Weights of a small multi-label audio tagger.
Model: norm layernorm, layers 16.
Training: cautious_adamw at rate 0.0029, 7600 steps.
Data: trained on short pieces for a synthesised band: melody, chords, bass and drums, 26041 training examples, 149.4 epochs.
Rows from block 9 of a small multi-label audio tagger, named by matrix and row number. Rows with one number belong to one neuron. Each number is 200 + 30 x the weight over its row's rms, rounded and kept within 0 to 999. All counts start at 0.
After each neuron's rows are labels from the 100 clips, of 14848, where the neuron reaches its highest value: "responds to" is what is common among them; "loudest" is the band of the loudest frequency at the time of the peak. Only what is clearly more common there than usual is listed. The data: short pieces for a synthesised band: melody, chords, bass and drums. In brackets: how many of the 100, against the usual share in percent.
# fc1: MLP up (model.blocks.9.mlp.fc1.weight, 640x160), inputs 80-159
# fc2: MLP down (model.blocks.9.mlp.fc2.weight, 160x640, transposed), outputs 80-159

fc1.396,171,147,257,236,220,147,181,173,202,228,244,244,171,157,197,243,200,192,207,139,246,191,201,251,268,174,189,184,204,192,216,209,262,214,199,202,179,245,168,149,204,165,247,195,230,147,137,179,218,177,185,190,181,171,236,214,163,147,231,192,184,205,215,201,212,168,159,168,206,202,228,158,209,194,207,186,195,173,204,187
fc2.396,226,213,178,163,193,166,242,229,211,224,266,222,179,173,201,168,196,172,267,209,147,211,197,222,220,257,180,144,211,219,196,174,203,204,227,244,227,166,179,140,166,184,214,191,200,202,198,186,229,220,146,182,177,216,177,179,152,152,199,179,201,178,197,149,236,216,238,217,191,159,171,224,304,207,191,197,239,167,166,240
responds to: reverberation (70 vs 35.2); text has "room" (70 vs 35.2); text has "reverberant" (70 vs 35.2)
loudest: 500 to 1000 Hz (38 vs 16.4)

fc1.281,196,235,196,194,180,178,182,244,184,175,155,260,162,205,187,239,198,194,175,227,191,207,171,209,196,175,287,213,188,191,219,249,279,214,202,249,202,204,187,161,203,205,256,196,231,229,207,208,132,222,234,255,196,180,244,216,237,186,196,199,161,185,246,156,235,224,221,179,184,163,231,169,259,211,222,177,271,180,204,198
fc2.281,107,240,197,245,198,228,200,156,186,126,233,229,227,210,194,236,244,212,196,180,198,256,235,235,199,179,274,238,162,189,212,215,230,192,190,205,208,212,225,176,246,207,206,196,173,216,180,236,128,290,212,189,208,220,240,205,186,203,197,244,179,259,216,214,260,152,240,194,218,201,226,153,200,174,181,197,197,156,235,152
responds to: shaker (65 vs 19.1); rimshot (36 vs 16.3); trumpet-like (30 vs 4)
loudest: 1000 to 2000 Hz (29 vs 7.5)

fc1.239,245,232,279,250,221,182,204,174,241,197,242,190,194,141,208,159,208,167,197,240,166,203,273,209,251,226,188,156,239,228,213,211,247,197,215,212,246,173,170,246,150,194,177,261,205,188,207,178,178,175,196,152,198,182,161,191,206,175,185,190,227,184,195,148,223,163,178,169,184,176,141,213,206,206,182,162,203,167,201,248
fc2.239,191,209,172,237,168,184,232,209,213,175,137,213,201,156,211,214,149,189,211,248,246,241,202,226,187,143,193,174,207,207,277,136,180,168,212,186,221,190,240,229,190,176,210,131,197,217,258,188,148,218,233,133,193,166,198,147,177,218,170,242,170,190,158,219,199,181,208,207,215,233,214,215,171,237,192,236,212,220,207,186
responds to: sine tone (59 vs 3.7)
loudest: 500 to 1000 Hz (63 vs 16.4)

fc1.531,151,216,233,251,207,187,231,139,246,226,200,188,227,181,244,129,203,172,205,251,189,173,202,200,218,209,201,208,215,225,193,215,212,164,221,227,199,198,190,226,205,157,166,219,224,204,196,163,177,177,176,241,146,211,149,163,198,187,184,196,198,169,144,210,202,160,196,163,219,240,152,235,209,210,166,241,164,193,172,226
fc2.531,117,176,176,187,199,229,203,192,211,170,174,236,210,194,216,242,207,224,202,204,226,210,214,283,171,214,186,163,212,211,254,150,222,188,181,193,193,264,229,158,203,180,168,172,213,185,204,142,151,207,173,154,158,213,179,201,206,241,218,216,190,201,207,183,192,158,177,193,217,259,205,241,151,173,178,228,224,213,182,211
responds to: sine tone (30 vs 3.7); white noise (29 vs 5)
loudest: 250 to 500 Hz (59 vs 26)

fc1.231,202,236,161,294,180,198,178,228,233,235,198,143,187,160,280,148,200,208,220,200,189,214,194,163,243,217,203,201,229,176,136,229,255,202,187,205,258,223,165,212,203,205,191,233,211,223,153,208,149,185,168,211,175,197,178,126,131,223,140,181,215,206,228,246,217,221,171,225,224,186,164,209,225,188,162,254,205,181,182,242
fc2.231,215,205,173,145,205,191,233,172,200,207,179,151,205,206,190,201,225,183,225,203,196,218,190,245,205,244,215,197,164,179,186,177,190,161,227,221,217,189,211,231,227,265,228,239,254,169,170,214,249,169,210,195,220,204,154,159,199,229,203,199,168,186,222,238,192,234,233,147,240,223,215,184,185,174,206,223,220,204,206,201
responds to: saw pad (47 vs 19.9); sine tone (35 vs 3.7)
loudest: 250 to 500 Hz (53 vs 26)

fc1.632,221,189,272,199,222,184,239,183,193,248,280,138,194,174,224,174,206,201,179,154,229,220,158,170,258,204,193,246,186,204,140,204,225,220,170,207,182,245,198,246,219,202,157,229,218,165,201,200,219,187,183,171,177,192,218,180,187,202,187,212,185,226,138,261,186,168,207,181,227,184,205,214,186,170,241,222,164,184,190,235
fc2.632,192,169,199,218,155,202,221,212,199,151,245,253,201,221,190,222,207,224,191,190,169,228,233,172,201,225,208,183,190,237,187,222,213,195,176,257,148,198,149,226,249,199,180,192,195,201,213,191,165,273,173,208,236,222,213,245,215,215,196,207,198,250,149,186,210,182,240,267,173,223,217,219,222,222,176,224,191,233,230,129
responds to: closed hi-hat (48 vs 23.7)
loudest: 1000 to 2000 Hz (30 vs 7.5)

fc1.300,261,186,199,180,227,220,229,252,189,158,195,192,239,169,221,201,218,179,239,269,182,165,270,222,170,176,218,228,199,200,230,226,243,203,190,195,234,173,159,166,177,191,238,178,227,183,218,218,193,224,241,202,227,211,221,144,165,257,222,225,209,173,221,171,227,163,213,165,167,195,162,160,222,238,175,161,209,186,163,222
fc2.300,192,166,260,209,264,131,196,202,183,153,217,186,163,209,200,207,176,198,217,170,235,162,241,191,275,216,207,173,220,175,156,221,204,169,167,245,137,244,274,230,210,170,203,241,190,215,165,233,158,214,206,194,189,257,212,223,230,213,172,202,234,222,180,240,210,189,211,202,239,236,238,170,153,224,179,166,228,196,189,144
responds to: trumpet-like (46 vs 4)
loudest: 500 to 1000 Hz (44 vs 16.4)

fc1.479,262,218,195,207,213,173,216,180,203,242,185,166,234,178,209,173,198,192,198,256,202,245,244,188,173,194,195,192,223,226,217,219,226,195,231,228,139,174,160,213,240,204,182,208,199,182,226,184,168,200,191,181,177,285,237,208,145,230,209,241,165,211,178,188,162,214,220,187,193,123,220,202,186,198,194,246,217,163,190,196
fc2.479,230,214,154,153,200,229,221,202,161,213,170,238,191,201,275,191,230,201,232,173,229,203,135,185,222,214,196,122,183,224,193,179,204,220,209,179,171,270,202,216,198,173,167,239,225,168,215,179,196,207,217,185,210,169,235,240,179,188,262,215,171,211,194,182,256,171,210,212,223,206,163,237,227,173,179,232,191,213,163,261
responds to: bell-like (34 vs 4.1); text has "noise" (34 vs 10)
loudest: 1000 to 2000 Hz (30 vs 7.5)

fc1.52,234,224,200,259,173,193,164,254,170,188,220,210,217,169,209,230,211,224,222,209,199,204,185,231,177,159,233,136,196,197,234,235,201,201,182,223,232,220,141,165,216,200,206,171,231,214,193,176,177,208,187,205,223,244,216,156,231,275,170,240,223,191,187,151,183,232,227,227,217,203,227,106,189,175,227,242,149,172,207,267
fc2.52,149,242,188,216,169,209,213,198,210,196,193,181,191,212,210,167,202,174,224,192,209,207,135,169,186,212,199,225,212,245,261,225,244,186,233,210,229,183,216,232,187,191,209,208,174,244,205,207,184,212,217,175,208,243,172,229,184,241,231,207,198,200,136,284,211,215,167,210,177,257,176,215,176,174,243,147,206,197,165,183
responds to: oboe-like (39 vs 4); clipping (25 vs 8.2); text has "clipped" (25 vs 8.1)
loudest: 1000 to 2000 Hz (27 vs 7.5)

fc1.418,197,179,157,241,197,193,183,221,232,204,225,219,215,216,198,202,203,174,203,213,201,206,234,143,241,152,179,199,192,219,159,200,187,172,141,248,210,197,184,199,181,188,225,242,212,205,166,189,174,136,262,190,220,226,158,264,215,217,246,185,228,203,156,194,265,169,154,264,173,160,195,217,196,253,250,243,188,200,206,233
fc2.418,188,234,216,179,170,225,205,174,218,226,211,210,199,241,234,130,198,229,185,258,174,167,153,166,238,185,215,169,187,195,230,244,213,233,188,187,191,207,258,159,175,219,196,184,178,178,258,241,175,197,212,155,193,212,192,227,201,216,188,188,159,198,237,159,252,159,204,218,137,200,131,208,191,223,240,250,200,230,218,227
responds to: bass guitar-like (52 vs 21.4)
loudest: 500 to 1000 Hz (36 vs 16.4)

fc1.99,201,191,192,224,167,164,160,228,183,182,198,238,196,200,186,183,209,167,230,166,282,256,234,205,226,182,257,283,228,226,227,181,163,158,180,197,278,157,180,165,246,158,172,183,200,216,220,179,239,133,205,203,175,135,233,189,169,161,185,217,210,213,189,172,179,184,181,229,228,198,144,200,204,245,203,187,162,177,199,210
fc2.99,202,190,170,222,180,216,247,205,227,171,213,163,197,175,200,228,222,159,249,219,235,203,156,177,147,189,233,205,212,220,235,186,182,204,250,219,174,169,194,214,185,161,213,192,183,228,184,170,224,137,200,191,197,191,165,181,136,182,201,165,227,181,226,209,224,189,172,175,221,235,187,229,201,178,146,198,150,144,199,218
responds to: plucked string-like (48 vs 10); melody instrument: plucked string-like (47 vs 3.8); electric piano-like (31 vs 10.4)
loudest: 500 to 1000 Hz (37 vs 16.4)

fc1.605,235,156,174,173,250,241,157,179,207,180,160,260,215,198,235,160,216,212,138,188,213,198,205,186,148,197,204,196,254,233,200,226,182,139,184,217,270,225,165,194,168,193,215,193,189,170,155,206,239,192,174,185,218,204,277,166,225,216,219,166,235,218,192,197,215,217,212,182,227,196,164,205,191,176,266,180,245,209,176,191
fc2.605,165,170,158,184,179,268,179,225,186,242,192,211,191,211,212,179,169,180,183,191,197,180,171,224,262,164,199,205,237,177,193,270,192,127,246,230,210,186,273,147,192,150,172,259,215,182,244,229,213,169,211,202,242,191,240,222,241,205,229,195,196,189,220,193,213,173,195,233,126,189,178,172,216,166,238,207,235,222,212,199
responds to: bass guitar-like (65 vs 21.4)
loudest: 500 to 1000 Hz (38 vs 16.4)

fc1.89,202,145,152,188,286,179,220,194,220,211,226,206,245,172,196,243,215,193,213,241,213,157,227,206,136,212,208,186,247,190,198,234,188,168,185,238,189,216,170,163,193,209,192,196,208,201,198,167,245,173,198,207,234,233,200,247,168,200,241,245,190,198,175,181,184,188,226,194,209,162,197,193,193,214,179,222,222,187,204,168
fc2.89,212,212,197,185,203,177,170,202,222,207,182,189,201,171,141,204,235,245,200,211,247,173,211,232,287,199,205,205,188,227,156,155,155,216,198,183,167,182,186,205,219,227,180,151,177,185,166,170,191,226,202,233,140,193,236,203,220,167,203,179,190,148,204,192,178,200,190,206,212,199,278,192,215,202,172,185,186,157,257,235
responds to: trumpet-like (45 vs 4)
loudest: 1000 to 2000 Hz (28 vs 7.5)

fc1.68,209,223,148,232,229,214,193,249,192,180,240,200,282,174,218,215,205,224,221,221,237,246,224,210,192,207,198,154,247,210,220,217,185,150,208,218,248,153,174,194,246,202,205,195,216,197,193,186,206,187,172,252,209,229,133,167,172,208,212,178,170,234,207,165,214,186,183,228,192,184,159,148,197,240,218,212,171,187,206,186
fc2.68,221,226,141,226,202,166,215,283,227,207,174,187,196,165,172,187,215,157,242,193,152,189,150,152,203,198,211,178,147,216,235,209,219,183,213,207,248,180,213,201,201,153,211,217,157,150,204,256,202,247,247,135,185,180,223,197,198,224,219,193,242,206,185,213,209,228,157,239,137,222,182,233,217,233,205,221,192,219,170,165
responds to: oboe-like (45 vs 4); clipping (25 vs 8.2); text has "clipped" (25 vs 8.1)
loudest: 1000 to 2000 Hz (30 vs 7.5)

fc1.321,232,257,218,239,190,216,208,227,159,232,239,227,213,207,228,171,191,217,243,243,183,183,169,227,190,190,224,166,235,236,223,199,228,234,206,165,172,203,210,202,155,150,157,165,202,227,177,194,190,163,198,218,145,205,162,222,261,216,180,234,127,160,163,207,214,206,169,249,251,185,118,200,190,149,189,156,198,166,194,234
fc2.321,139,187,202,228,200,234,227,170,147,203,203,236,185,208,196,197,207,135,249,293,185,242,137,160,163,173,177,200,170,166,231,197,179,169,194,158,188,189,229,185,207,155,166,183,161,243,172,169,238,199,239,144,186,190,180,183,149,202,235,210,204,194,195,226,204,251,190,207,211,221,199,194,143,191,177,137,247,198,171,228
responds to: square lead (53 vs 10.6); sine tone (26 vs 3.7)
loudest: 250 to 500 Hz (62 vs 26)